config = dict(
    arch='unet',
    dataset='fractals drawn by 1,000 iterated function systems, in grey',
    train_examples=147500,
    loss='l1',
    scale=2,
    widths=[64, 128, 192],
    blocks_per_level=1,
    attention=False,
    init='torch_default',
    orthogonalizer='newton_schulz_5',
    cautious_weight_decay=True,
    batch_size=256,
    warmup_steps=810,
)
Rows from block 3 of a small image super-resolution model, named by matrix and row number. Each number is 128 + 24 x the weight over its row's rms, rounded and kept within 0 to 255. All counts start at 0. Numbers have three digits each.
After each channel's rows are labels from the 100 images, of 14848, where the channel reaches its highest value: "responds to" is what is common among them. Only what is clearly more common there than usual is listed. The data: fractals drawn by 1,000 iterated function systems, in grey. In brackets: how many of the 100, against the usual share in percent.
# conv: 3x3 conv (model.mid.1.conv.weight, 192x192x3x3, each kernel summed), inputs 128-191

conv.98:149120065127135143141167101158107126082168123159109136140124108113100169141053127136173137143123132115132133183146114133136119094112135122142117103124142165114158141115117119124115130110087093
responds to: dark on light (92 vs 30.8)

conv.67:165106146132107129141113111123105125114124122147121125122116123111122129137108047064132038128146066115141149146172071125168151145105110118125122101144139120113176140161093076117134114105111134
responds to: dark on light (82 vs 30.8)

conv.148:128132127130088137124143134109153071155108116167120111129132149116103115149129103084192119129149083131096118094157115099138111129145141129126110135148134117148139128133126090111130105129102129
responds to: sparse (60 vs 26.3); two maps (55 vs 25.7)

conv.49:161104108134105131129129132131132075152148109143141112131112137098108132121125143067172123125150112128121132166185103164149124133080136123134117084034128122118129153118120109129124123153108112
responds to: dark on light (100 vs 30.8)

conv.27:041140107134138138116136120134118124132094125133138000123126122144138135115111120145091107126111109141098117104115133096180139097139105145109159133116111143137080105129104112127147111112111159
responds to: dark on light (100 vs 30.8); dense (56 vs 9.7)

conv.103:148091096141107138119146136148142142075126122170084121143121120132108139113110115138132129103134178143139116171154108151137102117122118130132055135184143114091148149089125173106139118134060152
responds to: dark on light (100 vs 30.8)

conv.34:101137145135125124129137105113127127110098112118113139171117181149084095144114082100060113145125109110105138112138116130196094081136136113097116110146139131083125098143082111117191119114148186
responds to: sparse (72 vs 26.3); two maps (67 vs 25.7)

conv.83:145150121142093110137141116133149133133087120137153014145114116127105175124109099155115096120154097141122136098104139115131134163141117136143129100130123115097134120123089100122123127092160119
responds to: sparse (90 vs 26.3); two maps (87 vs 25.7)

conv.25:095131141149136125123144141145138114122067135138118157116129120122104113111099125146000180114138137122143118117132107110101135141120091134124143134134114130144107092149105133128152146042131159
responds to: dark on light (90 vs 30.8)

conv.32:135136070092133123133114121124127139108124107138139086137121131137109128142146051123160100115119106134115117112128137119255127144110141126136112083114122092135143126119085097115122117124089136
responds to: sparse (59 vs 26.3)

conv.171:133139167104133137116105130114122081108135143128127124104122136080132126128097106109123115126169136133109115102101107123107066139125160129105084107104157129116143118135138082144112130113138140
responds to: two maps (57 vs 25.7); sparse (54 vs 26.3)

conv.10:149114109124126127125063134128152132088126127146102143146141136136125124149103113157137114089134125144122123159125106129180106134119130151133124114117141135115148126116142120123131131122166120
responds to: two maps (71 vs 25.7); sparse (64 vs 26.3)

conv.178:078152093131126133149181129133109096099115154176120087111117145115168133121114133159092125132133135128116138113120133110079100097114120114119129094143117106102084108158116112129137131099149133
responds to: dense (34 vs 9.7)

conv.129:164154120082094132120118109122137117088134084118166142159120160125133116137158095143166126063148118128126125123116143109106101136113135124129124102111130124163161152120055085112098118111132133
responds to: sparse (63 vs 26.3); two maps (59 vs 25.7)

conv.190:112143062101151124119129124110132148144115133146147130127116087121119131123118070124211122118109154126121131107093137117163143150128102140128101103114146137149170095175100144136130132125124131
responds to: sparse (56 vs 26.3); two maps (53 vs 25.7)

conv.110:131139080114107113137112095149049133118143099174132137122168134127085152136139122171168116092133144126117112112117116117106131142122156123156104110098121111135096145053134116117131113128184136
responds to: sparse (70 vs 26.3); two maps (63 vs 25.7)

conv.154:144127108145110112127077112115115150139093116119143106143146151135135115143148086153060125153111113090145124095074133130217131092139112193083128137116099127135102131095125141109168128163137142
responds to: sparse (60 vs 26.3)

conv.70:141111133131091124111131108150091134140145132131134061117104169110141139146141143094143082131129100130119135092142132143091080074083098123135113073130112123171159142093126113117126132144136122
responds to: two maps (59 vs 25.7)

conv.59:099110096115172136111129155147136121120139123122115071087156107122141133125110084099133101104149140125116121142154085120191165151128125123132113122125113102121120123138101055117119105114029164
responds to: dark on light (100 vs 30.8)

conv.115:149098096124162132139094122130135127137152116163126146141119128144148124147097135129165126089136114146119141091060142099181122113116109105127140134145141107125158120131106170109136138103157127
responds to: dark on light (61 vs 30.8); dense (57 vs 9.7)

conv.55:146101065148150152127087126138148126062093144137123110096102140090143139146142109139138079087145100120122150122144156111144104086133131112131139101112137144109149148079144145105158140127089129
responds to: dark on light (82 vs 30.8)

conv.94:095086122121152123140138164144131135160052119145156101112121124076139141106102109145174151143138133150138122131126101092159142098122099123113143116142120109151087100118087140123133130117096113
responds to: dark on light (100 vs 30.8); dense (40 vs 9.7)

conv.53:112131105137093141124103113123111124114119107107193159122134126146138076117011094127097105174130136129134139079084099127113094108136120121135125119110138134124173120149145123123161132129137086
responds to: sparse (58 vs 26.3)

conv.41:120130101114114120097124120129110116114152116141116175129128092124159082133126136134169112103128107094104121124109114122158140152122152133097129130129130100130169132116115112106090137124132121
responds to: sparse (55 vs 26.3)

conv.42:089151135111089119136144113135149124156119108121140106149120118163117132142125070117170118115144124128132128079090148124188133139110138126124100120109128097138136126141083104139117105116091145
responds to: sparse (72 vs 26.3); two maps (59 vs 25.7)

conv.48:042131136146140131127116116144165130165096145128136092191123135125129150086109128139149117142164138143124125130144115078124146095110139106148117100132119145077087114159106143115159120127116130
responds to: dense (33 vs 9.7)

conv.143:137111133120138133135149140127133077114119120157109122125109148107113115142100139080131112124157110126127139141133088101110109111095144134120153067127135124112155150128106122107102118025140119
responds to: dark on light (88 vs 30.8)

conv.177:135086095153125139141127128147134147147117124162108149121104095139137131142118099146155111119160117134127135128157141108176105141136160129097099133111139139121142136159108172134150123127000241
responds to: dark on light (100 vs 30.8); dense (45 vs 9.7)

conv.165:129169121131102121126133113138149136091153114122222090179132127128105138124098102120112165106139110164132128105093155113148096132112122135123109126114147141149144132133185097125114105108107136
responds to: sparse (59 vs 26.3); two maps (52 vs 25.7)

conv.23:008124128116126106099130139114156184142091144156116146112111116152128148126128099175102149108135163122131101103084128113134164158111101127135125145115110169096074105136143147162122092124153126
responds to: dark on light (97 vs 30.8); dense (41 vs 9.7)

conv.15:098163139123128129126146098133156144120118131168134073125100110119136140109099108167216150106144158132107131124080126093086125125154124136121124127143128125097073114117118109128145119061157125
responds to: dense (84 vs 9.7)

conv.161:128160116075144129132124112134118150131137122093147139149110086116119142150141074108160079109116107140138131099109135096216117139107136122145131116111130075144145123163085103133135111112125133
responds to: sparse (60 vs 26.3); two maps (56 vs 25.7)

conv.132:132142109098135173134113125130117124108126102104153156115124118123152115158125135109160094109119117066119172124114136099152145118124144097126133128148130093153171144132091067110115134138143116
responds to: sparse (62 vs 26.3); two maps (59 vs 25.7)

conv.4:085123142125106132139142106137162125102104146148110138122131122114085111132216112132150105080102136132120122132147127105140172149137127134117112142134129134103135155110128070122116127139085104
responds to: dark on light (76 vs 30.8)

conv.117:108107118123143117117116127132116135121093133140117177149121116123127098112117105163000177134128125128133125103110102126174130128121132143109138135121130129143117117163102120140151127100128126
responds to: dark on light (78 vs 30.8)

conv.109:107111100156168128124146150117116139114127124195139119115129107086110136137161125117163114112112121118107132145110125134148165140133153123108129147124129119144125124128115117120134121120101048
responds to: sparse (55 vs 26.3); two maps (52 vs 25.7)

conv.52:128156112158138123117113114122186135113100110157146017125114124155126142139138123153102096139139129162104119136136141104135116126117093148119147126130106120089119128123112146096166129104134122
responds to: sparse (70 vs 26.3); two maps (63 vs 25.7)

conv.66:129129136163092127140143113128096109104115121154117103121117120099103137146122150143162113117152124127155150114123109132089103072134115124127137136127105142165155130080128220123143140101118119
responds to: dark on light (68 vs 30.8)

conv.135:112138145123149121130162097108099129105131134165119031127117183126129155132129134131116135132080131136117136131142134111151149131134107137127122136107109125103129124166110139126173105116141167
responds to: dense (67 vs 9.7)

conv.82:187129150072089105121134114135127143137132111095121130144099161114137141118152099112159121104133137166117109101128138127134121140129119096140102104138083140150148147115165101135124139112155128
responds to: sparse (71 vs 26.3); two maps (63 vs 25.7)

conv.62:059179111129141130135125113121138125170099130157116011119101122121137116134118153123173117151136135135153120104142101108142144091141093132123148097131135120102088114135109108125150118133076170
responds to: dark on light (99 vs 30.8); dense (62 vs 9.7)

conv.0:141097141153157136128152129128136127112116126154133135123115131122142126138113105129179089136154128139121141099119133109121116133137159127094136128115120125127126095104109165104151119079000158
responds to: dark on light (98 vs 30.8); dense (38 vs 9.7)

conv.68:134119128120100133138132129122052140142114142153152115087118128107127120134136113107201048124142122132125144141102144097138129092078101122141127114134123070128148140131171089109154161067129091
responds to: sparse (64 vs 26.3); two maps (57 vs 25.7)

conv.58:125191176095114136136120117123144117141153129167134112128114167119123112155137084146151106123130143126104131058102119103162083115132119107113131098135147127140123133119121052110131123146174184
responds to: two maps (61 vs 25.7)

conv.106:139073175115085119119144114142111099170089131142136106114074135067139124115083089117111074111150155144160134108110110113154120117149150119119167107141131115154157132102116140120144118124067139
responds to: two maps (59 vs 25.7); sparse (56 vs 26.3)

conv.150:149076139163083106118152096115123116109123113158112125143101147091125148105130131144124129141144109123171150148194120135101061119117140140124081132073110141139123163133094170140153107144030147
responds to: dark on light (99 vs 30.8)

conv.133:113119105147130122119129087132109151091126152162154074144114142117117109133146099174166090124141130128134121096099124121145110159124105131131139141135134116193140110122138135124152137123096116
responds to: sparse (71 vs 26.3); two maps (58 vs 25.7)

conv.7:070137077143143137123166121140130124098128130161144099116118125114152142129130123148231096110121139131134138130140122092166126151128118128116138131120130114119114121179112116129123120079070159
responds to: dark on light (99 vs 30.8); dense (47 vs 9.7)

conv.153:156107140111106112109129117143133081130149135121121112130107125109120120111124128045163082123143084131127124142153113159123128139064134114135137081164124112142112134132136111115134112154116093
responds to: dark on light (96 vs 30.8)

conv.187:099118126132136130131153136135092128108101132146133166127140131135125119117137128162000177136115130132130122117121132119142121138125119145124137147116134122127122098152116130131137127095126131
responds to: dark on light (75 vs 30.8)

conv.159:092132110154098127123154166100131097144130094133146156124131096125148135130112130104145071143092097142125121127135121134154146119138133104137136111096131110135145124134105097143116120160068104
responds to: dark on light (99 vs 30.8)

conv.174:113163095116115118126129078129086154124136131182142143130098117120137123142146116157193093125143129142133130118108136111155143124131096120112136126127118130124149134158123131136155129140137108
responds to: sparse (97 vs 26.3); two maps (96 vs 25.7)

conv.145:134096126139119130133125135131116080092128110144114120128119124118117131122119128008172127128153088139141123144142095137127140138098133140129126008111118130133128142129137120131137117000139122
responds to: dark on light (73 vs 30.8)

conv.20:071150115119141118151181123111158127104081166162130155143100113159139129136147127136057091146145135119128145121102089121113143111134124137106125153120133116121110108176143066120106151133101128
responds to: dark on light (90 vs 30.8); dense (34 vs 9.7)

conv.54:065143121139140110106136080110098133152097113141136072123105133113132126098146131143094163150156143151125112101113140138135110084130105124083115111118124125116097125173122155135168119125093088
responds to: two maps (57 vs 25.7); sparse (54 vs 26.3)

conv.71:084159122081112106125122092160134125132133160140117088138080107124111097106094081072128074106163101130124114107118159134114129101116166116118132096130093090106135139120152084126110183144112133
responds to: sparse (70 vs 26.3); two maps (68 vs 25.7)

conv.11:168108111125097128136131128157128087131137104134128125129114123107120136127122123065144116134139087123111134167166119149149117123081144131126106059161129131122115152120110113130134139163109102
responds to: dark on light (100 vs 30.8)

conv.122:072125104109181109117098097136127117106102111126148158129111080144143131112102134135180150129137137119109122156150143127118156104110145131123110116126118127044109114133110129124126116157033105
responds to: dark on light (100 vs 30.8); dense (46 vs 9.7)

conv.175:114108133119111113117118135158097115112150116125141149103114149122129125074057085127067132083152138147117113140144153139066095138085128121145076127137105129130145103154112141128135113135149175
responds to: dark on light (98 vs 30.8)

conv.89:144105103103092152132115142133141107114144134141118133144105131104122142143129103118196142133141137113125141151173121142219106119087136134143112082144139105112142147107108082128134110175109114
responds to: dark on light (100 vs 30.8); sparse (57 vs 26.3)